config.toml
arch = "res2net"
model = "image classifier"
dataset = "drawn branching plants"
train_examples = 145000
image_size = 24
crop_scale_min = 1
horizontal_flip = false
translate = 0.12
color_jitter = 0.2
targets = ["branching", "foliage"]
num_classes = [2, 6]
norm = "batchnorm"
activation = "elu"
depths = [6, 6]
kernel_size = 3
stem = "single"
widths = [160, 272]
label_smoothing = 0.2
loss = "cross_entropy"
init = "trunc_normal_002"
optimizer = "soap"
beta2 = 0.99
lr = 0.0036
beta1 = 0.9
shampoo_beta = 0.99
eps = 1e-08
precondition_frequency = 32
max_precond_dim = 1536
merge_dims = true
one_sided = false
adamw_lr_other_params = 0.0027
grad_clip = 3.0
steps = 5600
batch_size = 384
epochs = 14.8
lr_schedule = "cosine"
final_lr_fraction = 0.1
warmup_steps = 280
weight_decay = 0.1
adamw_weight_decay_other_params = 0.05
Rows from block 8, named by matrix and row number. Each number is 200 + 20 x the weight over its row's rms, rounded and kept within 0 to 999. All counts start at 0. After the name is the row's rms in percent of the matrix's.
# c30: last pointwise conv (model.blocks.8.c3.0.weight, 272x272x1x1), inputs 220-271
c30.148,100,166,217,212,215,232,176,227,226,232,194,218,213,183,193,191,209,205,196,218,224,221,218,181,216,177,185,210,172,196,178,191,165,203,255,206,193,164,198,215,222,225,230,201,202,204,188,217,217,179,199,171,161
c30.149,106,197,210,201,197,209,196,187,201,204,215,194,213,189,202,216,196,204,209,203,196,198,221,232,182,207,208,214,199,188,228,224,186,202,210,193,197,188,227,211,200,183,218,246,167,202,182,213,178,178,168,177,181
c30.150,113,214,200,170,154,198,202,188,169,215,202,192,250,213,181,188,191,198,235,197,237,202,191,167,211,190,201,203,212,182,210,200,205,168,182,195,200,208,216,227,228,223,194,188,200,173,187,199,184,196,198,186,210
c30.151,097,206,212,239,233,212,180,208,198,190,187,175,171,223,183,224,200,176,203,175,201,203,225,178,191,218,159,188,206,196,204,176,227,192,221,196,190,148,151,219,222,200,152,193,209,184,179,202,225,211,203,215,177
c30.152,108,169,212,187,189,193,195,224,238,188,203,188,207,196,213,211,197,169,191,201,186,207,172,178,200,206,200,192,209,199,209,213,203,177,230,178,183,192,203,222,224,182,207,198,190,217,197,219,164,185,194,194,180
c30.153,106,208,235,187,185,188,194,202,188,197,187,191,229,219,190,148,191,218,170,218,199,193,182,211,189,203,181,201,184,170,206,213,201,174,194,199,223,213,226,188,203,195,221,188,193,203,215,178,203,206,216,222,220
c30.154,114,195,192,180,176,188,188,203,187,196,192,178,183,225,168,197,197,204,192,237,194,166,195,183,171,223,183,219,236,209,196,197,249,174,211,190,183,200,182,208,211,177,233,190,158,221,202,176,235,225,199,195,174
c30.155,082,181,241,203,199,198,189,226,223,219,187,195,215,213,168,178,250,197,168,186,196,224,210,219,214,199,201,208,202,204,186,189,147,176,195,206,238,204,195,230,235,202,211,192,193,201,194,183,208,206,181,203,217
c30.156,108,211,173,202,174,183,185,168,215,182,209,182,187,168,187,204,209,196,189,177,185,179,183,202,178,202,209,205,179,231,214,177,175,169,175,181,201,206,191,188,199,217,182,171,227,162,189,195,171,179,193,169,201
c30.157,090,207,239,195,172,254,193,217,195,149,209,221,200,188,220,220,192,202,192,197,168,223,209,206,220,195,177,212,208,211,208,166,221,177,195,203,231,216,212,180,216,212,220,221,187,210,218,213,169,178,195,229,179
c30.158,122,196,178,178,210,232,186,212,241,160,184,180,200,190,181,212,200,176,177,183,187,205,168,209,186,197,212,189,197,197,179,227,208,191,173,210,204,223,218,223,203,191,214,183,194,215,232,165,190,196,193,195,207
c30.159,156,195,199,228,198,240,210,201,173,182,205,213,205,198,206,222,203,173,203,212,203,196,213,208,215,172,200,199,166,199,207,194,180,169,171,210,202,204,213,178,189,182,202,204,201,194,182,208,186,151,146,188,226
c30.160,093,223,208,193,216,220,231,239,231,179,170,213,189,195,209,190,193,193,199,221,214,237,198,216,218,222,211,204,197,203,179,219,198,185,186,237,224,197,226,196,215,191,185,189,201,211,194,212,206,196,191,192,198
c30.161,092,213,186,228,221,199,195,189,234,176,180,206,182,211,192,217,194,190,227,202,245,200,201,165,210,198,159,210,214,211,186,193,225,232,235,164,210,217,182,243,190,195,207,214,179,211,155,183,225,187,202,194,183
c30.162,097,165,214,197,186,198,190,156,181,183,203,190,182,175,196,189,196,180,166,185,181,187,175,232,193,214,183,176,181,189,182,168,225,248,181,183,164,182,159,203,203,195,197,200,196,158,189,178,188,197,203,198,208
c30.163,106,195,213,174,198,163,230,212,202,186,223,189,206,217,167,209,180,219,185,224,200,198,199,201,223,210,207,194,179,214,201,198,185,218,169,218,204,177,186,197,210,195,202,222,185,218,228,185,190,208,200,197,203
c30.164,084,201,221,175,207,181,211,193,195,188,209,208,201,197,230,190,204,197,186,199,222,219,187,207,209,210,204,227,188,188,199,194,194,180,189,170,231,215,210,223,207,195,211,203,186,180,180,208,177,181,195,177,172
c30.165,147,205,175,173,202,206,193,211,185,208,232,225,190,201,202,187,207,187,203,183,166,205,174,179,192,213,210,195,195,206,210,215,209,192,210,187,183,191,226,197,172,166,197,193,195,216,204,189,227,204,199,195,212
c30.166,075,193,220,208,180,222,195,220,199,208,199,194,211,212,209,150,224,169,160,203,202,201,199,218,227,186,210,179,186,169,177,203,189,191,205,241,205,186,222,178,192,182,230,148,188,234,219,179,222,211,205,228,181
c30.167,091,230,206,234,190,211,207,226,196,182,227,148,216,186,219,176,204,192,158,188,182,202,191,213,204,200,167,210,186,200,199,232,190,212,194,214,183,219,203,213,208,211,203,161,182,205,204,189,212,207,222,189,211
c30.168,078,180,198,189,250,187,191,204,188,188,209,199,176,199,221,213,194,214,170,211,221,203,195,175,218,210,199,237,214,223,175,196,192,193,199,190,211,201,185,186,239,191,207,192,190,223,194,207,195,201,207,230,190
c30.169,110,212,202,210,206,207,217,170,246,221,201,248,227,211,244,254,170,238,208,189,190,193,203,190,209,236,218,186,211,212,233,200,215,195,200,199,233,190,221,194,259,233,194,205,223,270,194,195,203,171,226,194,240
c30.170,104,174,195,177,182,247,183,216,204,193,195,228,194,170,219,187,191,208,181,164,211,200,164,140,206,194,208,198,220,212,219,206,209,210,226,189,205,205,200,185,244,218,220,211,201,213,189,215,190,197,241,202,182
c30.171,106,224,161,187,199,196,211,189,148,181,218,199,193,200,171,213,205,192,170,231,193,162,194,200,203,216,192,191,224,217,193,204,213,238,199,195,207,219,218,174,217,190,157,177,180,206,197,175,209,220,219,211,209
c30.172,100,200,174,161,156,172,209,174,212,184,180,192,196,175,184,185,189,196,198,178,197,196,208,181,226,204,198,215,188,212,222,180,184,182,169,195,190,179,197,187,205,222,168,185,196,180,218,185,177,222,201,168,195
c30.173,122,196,200,207,219,167,227,184,177,194,191,216,179,249,185,206,216,220,225,236,185,169,200,208,212,194,205,239,201,201,226,224,221,192,158,190,209,183,197,215,218,197,152,201,184,193,199,192,196,162,199,195,191
c30.174,115,164,187,190,178,216,207,202,254,210,210,192,172,198,195,240,216,210,188,209,163,214,178,172,195,208,191,219,202,196,205,183,221,170,195,183,200,211,189,174,219,177,189,192,212,237,198,179,193,187,220,191,213
c30.175,100,169,213,212,217,189,192,198,158,200,191,194,216,201,199,203,202,207,173,201,146,199,198,195,194,213,172,189,183,201,180,186,211,192,198,187,188,199,215,186,190,201,234,210,212,197,194,201,195,185,207,199,203
c30.176,104,186,220,229,180,210,201,203,186,201,220,211,215,210,207,212,211,153,190,223,199,202,169,208,233,207,171,212,190,197,210,184,206,178,212,205,186,213,209,196,180,207,222,213,240,223,223,172,175,186,207,181,178
c30.177,104,191,201,202,171,212,195,193,201,195,209,206,185,206,207,187,189,185,193,184,186,209,193,179,230,184,177,169,213,191,200,182,172,187,191,207,190,208,210,209,208,182,203,166,218,220,199,205,201,188,203,214,210
c30.178,101,213,215,217,197,231,210,148,196,214,167,196,184,210,224,188,192,205,179,196,209,215,200,238,200,199,192,202,179,193,171,198,176,210,238,198,187,198,194,168,209,163,189,184,196,162,191,205,201,200,180,234,195
c30.179,099,186,189,219,204,191,184,208,190,211,192,187,204,212,196,186,253,195,191,194,201,198,171,181,238,196,201,190,182,179,197,229,213,240,204,183,233,192,217,215,203,224,193,187,173,199,224,216,184,175,207,184,196
c30.180,103,193,217,216,216,204,203,211,181,205,221,168,211,218,203,177,172,209,187,195,196,203,198,231,220,215,227,214,224,173,202,191,177,217,175,215,184,179,218,205,215,187,190,197,183,186,218,240,214,248,197,200,164
c30.181,093,219,209,214,194,189,191,206,185,195,199,187,194,183,221,162,177,215,197,219,195,172,184,196,189,194,178,169,200,207,170,199,186,208,180,198,178,194,190,178,195,186,208,201,198,197,199,204,212,229,203,159,146
c30.182,112,179,209,225,211,197,212,185,192,179,188,195,180,183,209,206,223,208,182,187,203,206,206,190,177,194,213,182,180,195,205,220,206,176,194,191,206,238,216,172,205,188,191,199,195,225,189,185,207,183,173,199,170
c30.183,102,202,208,196,201,149,206,176,181,206,164,200,182,202,174,190,197,185,185,189,228,193,211,210,186,198,210,190,163,202,209,208,156,207,172,183,178,232,208,211,218,216,218,171,217,177,220,192,194,202,179,196,208
c30.184,094,183,200,191,171,166,189,202,175,206,197,182,196,203,180,211,226,213,181,182,171,211,187,207,163,206,184,158,193,205,196,205,178,159,225,190,206,190,203,212,224,167,186,207,187,155,178,208,201,180,193,193,186
c30.185,080,167,197,196,204,206,208,170,224,222,209,176,200,221,232,215,203,194,217,187,183,189,202,189,213,192,209,228,179,209,201,182,192,248,206,197,213,199,186,187,202,209,221,171,178,189,183,214,196,237,190,234,202
c30.186,104,193,186,189,169,185,200,188,178,191,186,175,194,224,196,208,204,196,218,207,203,227,229,189,204,193,169,182,209,188,187,196,190,189,190,196,196,180,190,198,221,204,205,211,205,218,215,158,172,191,178,175,188
c30.187,102,174,155,166,185,209,198,206,198,205,202,158,158,198,174,192,217,217,225,209,188,185,209,205,199,212,174,216,184,201,218,187,188,181,182,200,183,196,240,203,200,197,199,181,222,215,221,204,191,229,184,195,209
c30.188,113,214,206,212,188,170,194,197,206,195,182,202,207,193,201,192,220,205,199,224,191,217,193,215,206,207,192,205,164,228,200,180,177,202,216,226,202,199,194,227,198,206,212,219,189,197,223,184,194,181,207,194,228
c30.189,118,169,174,194,182,201,195,217,218,195,206,230,177,174,207,192,205,234,205,177,176,203,207,194,210,199,185,199,185,200,220,184,191,163,202,196,199,221,220,187,184,196,160,204,207,213,194,211,206,188,213,193,192
c30.190,100,185,211,225,201,212,190,199,176,214,219,177,207,199,227,184,173,184,188,212,193,200,191,205,205,192,233,211,173,198,168,201,224,204,189,218,214,202,197,174,195,219,208,169,228,202,189,182,206,226,207,215,237
c30.191,088,202,224,225,190,185,196,217,189,224,205,172,221,175,185,193,197,215,205,188,200,193,220,239,196,211,174,188,210,183,180,204,191,251,183,173,190,222,195,217,203,253,201,174,180,177,201,199,192,191,180,213,209
c30.192,123,186,176,196,171,196,197,208,204,199,207,204,194,201,196,214,193,204,200,177,245,209,194,197,185,197,224,191,206,197,190,192,234,182,206,213,204,184,216,188,202,174,197,213,161,195,176,202,204,186,213,175,175
c30.193,102,221,191,197,160,209,205,206,201,204,221,195,208,182,206,199,174,204,195,174,223,190,194,190,197,201,212,172,180,201,200,217,185,238,246,200,199,203,203,215,159,183,200,236,226,190,218,230,190,181,218,204,213
c30.194,100,170,190,179,121,180,208,191,175,219,225,194,221,213,230,178,221,222,221,217,201,200,192,202,202,207,190,176,208,226,208,227,184,208,212,202,199,225,203,222,189,221,218,197,231,204,192,161,212,210,186,187,246
c30.195,091,182,213,201,183,215,224,219,220,192,232,163,215,188,182,168,214,201,175,194,170,222,171,193,207,177,190,227,178,195,191,196,188,188,212,188,187,205,185,177,220,200,222,189,195,177,184,200,224,202,192,182,183
c30.196,092,219,199,183,216,206,203,205,208,200,212,209,207,193,204,182,198,222,211,193,181,210,230,214,240,205,185,235,219,204,203,192,186,221,199,212,204,204,211,192,209,194,166,195,223,207,232,222,186,198,188,172,205
c30.197,099,218,195,195,217,185,196,205,245,202,169,229,206,185,226,204,187,193,212,220,220,180,152,186,214,181,235,188,183,214,207,216,239,219,184,218,232,195,149,203,182,224,195,202,170,213,218,217,210,194,226,207,178
c30.198,087,216,207,181,127,219,198,234,217,193,210,184,236,199,196,200,223,203,256,199,189,207,189,233,214,246,222,207,180,213,215,205,170,194,213,221,217,227,186,213,199,202,233,196,202,244,207,192,218,230,173,187,216
c30.199,050,212,190,192,195,178,226,173,255,174,170,251,189,174,220,256,162,186,181,182,214,204,231,202,195,239,241,183,198,203,211,170,190,194,181,198,253,212,209,200,209,233,216,180,198,253,196,214,183,205,212,200,212
c30.200,116,211,204,170,184,201,208,232,167,171,209,191,183,172,183,202,203,198,180,210,193,187,195,166,189,194,153,213,192,163,239,176,170,184,209,195,219,198,234,218,208,202,197,210,193,198,196,195,179,239,198,186,218
c30.201,099,208,203,212,202,196,222,179,200,203,230,214,213,185,176,205,198,210,210,173,198,190,225,194,220,186,208,187,201,210,174,219,201,215,190,215,195,209,187,214,196,219,160,216,252,194,229,219,186,199,221,192,212
c30.202,089,193,196,230,213,197,217,198,236,181,158,211,199,208,188,214,191,191,215,195,210,216,217,198,215,224,194,188,262,213,175,183,220,206,192,188,206,174,188,223,183,189,182,214,246,188,187,215,214,208,200,228,169
c30.203,094,218,214,212,225,225,207,204,219,205,183,212,216,189,203,199,198,233,173,201,197,196,175,191,197,163,193,222,195,173,199,184,155,200,205,166,202,208,176,222,192,187,231,200,178,178,212,201,212,191,204,223,208
c30.204,106,188,168,171,182,215,207,203,176,215,201,217,202,173,212,185,193,198,200,191,180,237,173,174,165,192,161,231,203,224,214,209,198,213,226,212,218,189,191,168,222,216,251,220,210,203,195,208,200,183,202,200,214
c30.205,112,226,230,201,204,184,220,227,188,208,195,229,205,205,180,202,199,216,227,217,171,213,189,217,207,214,162,206,202,175,190,193,197,191,178,178,163,195,196,200,174,209,201,235,175,192,189,229,174,216,158,187,188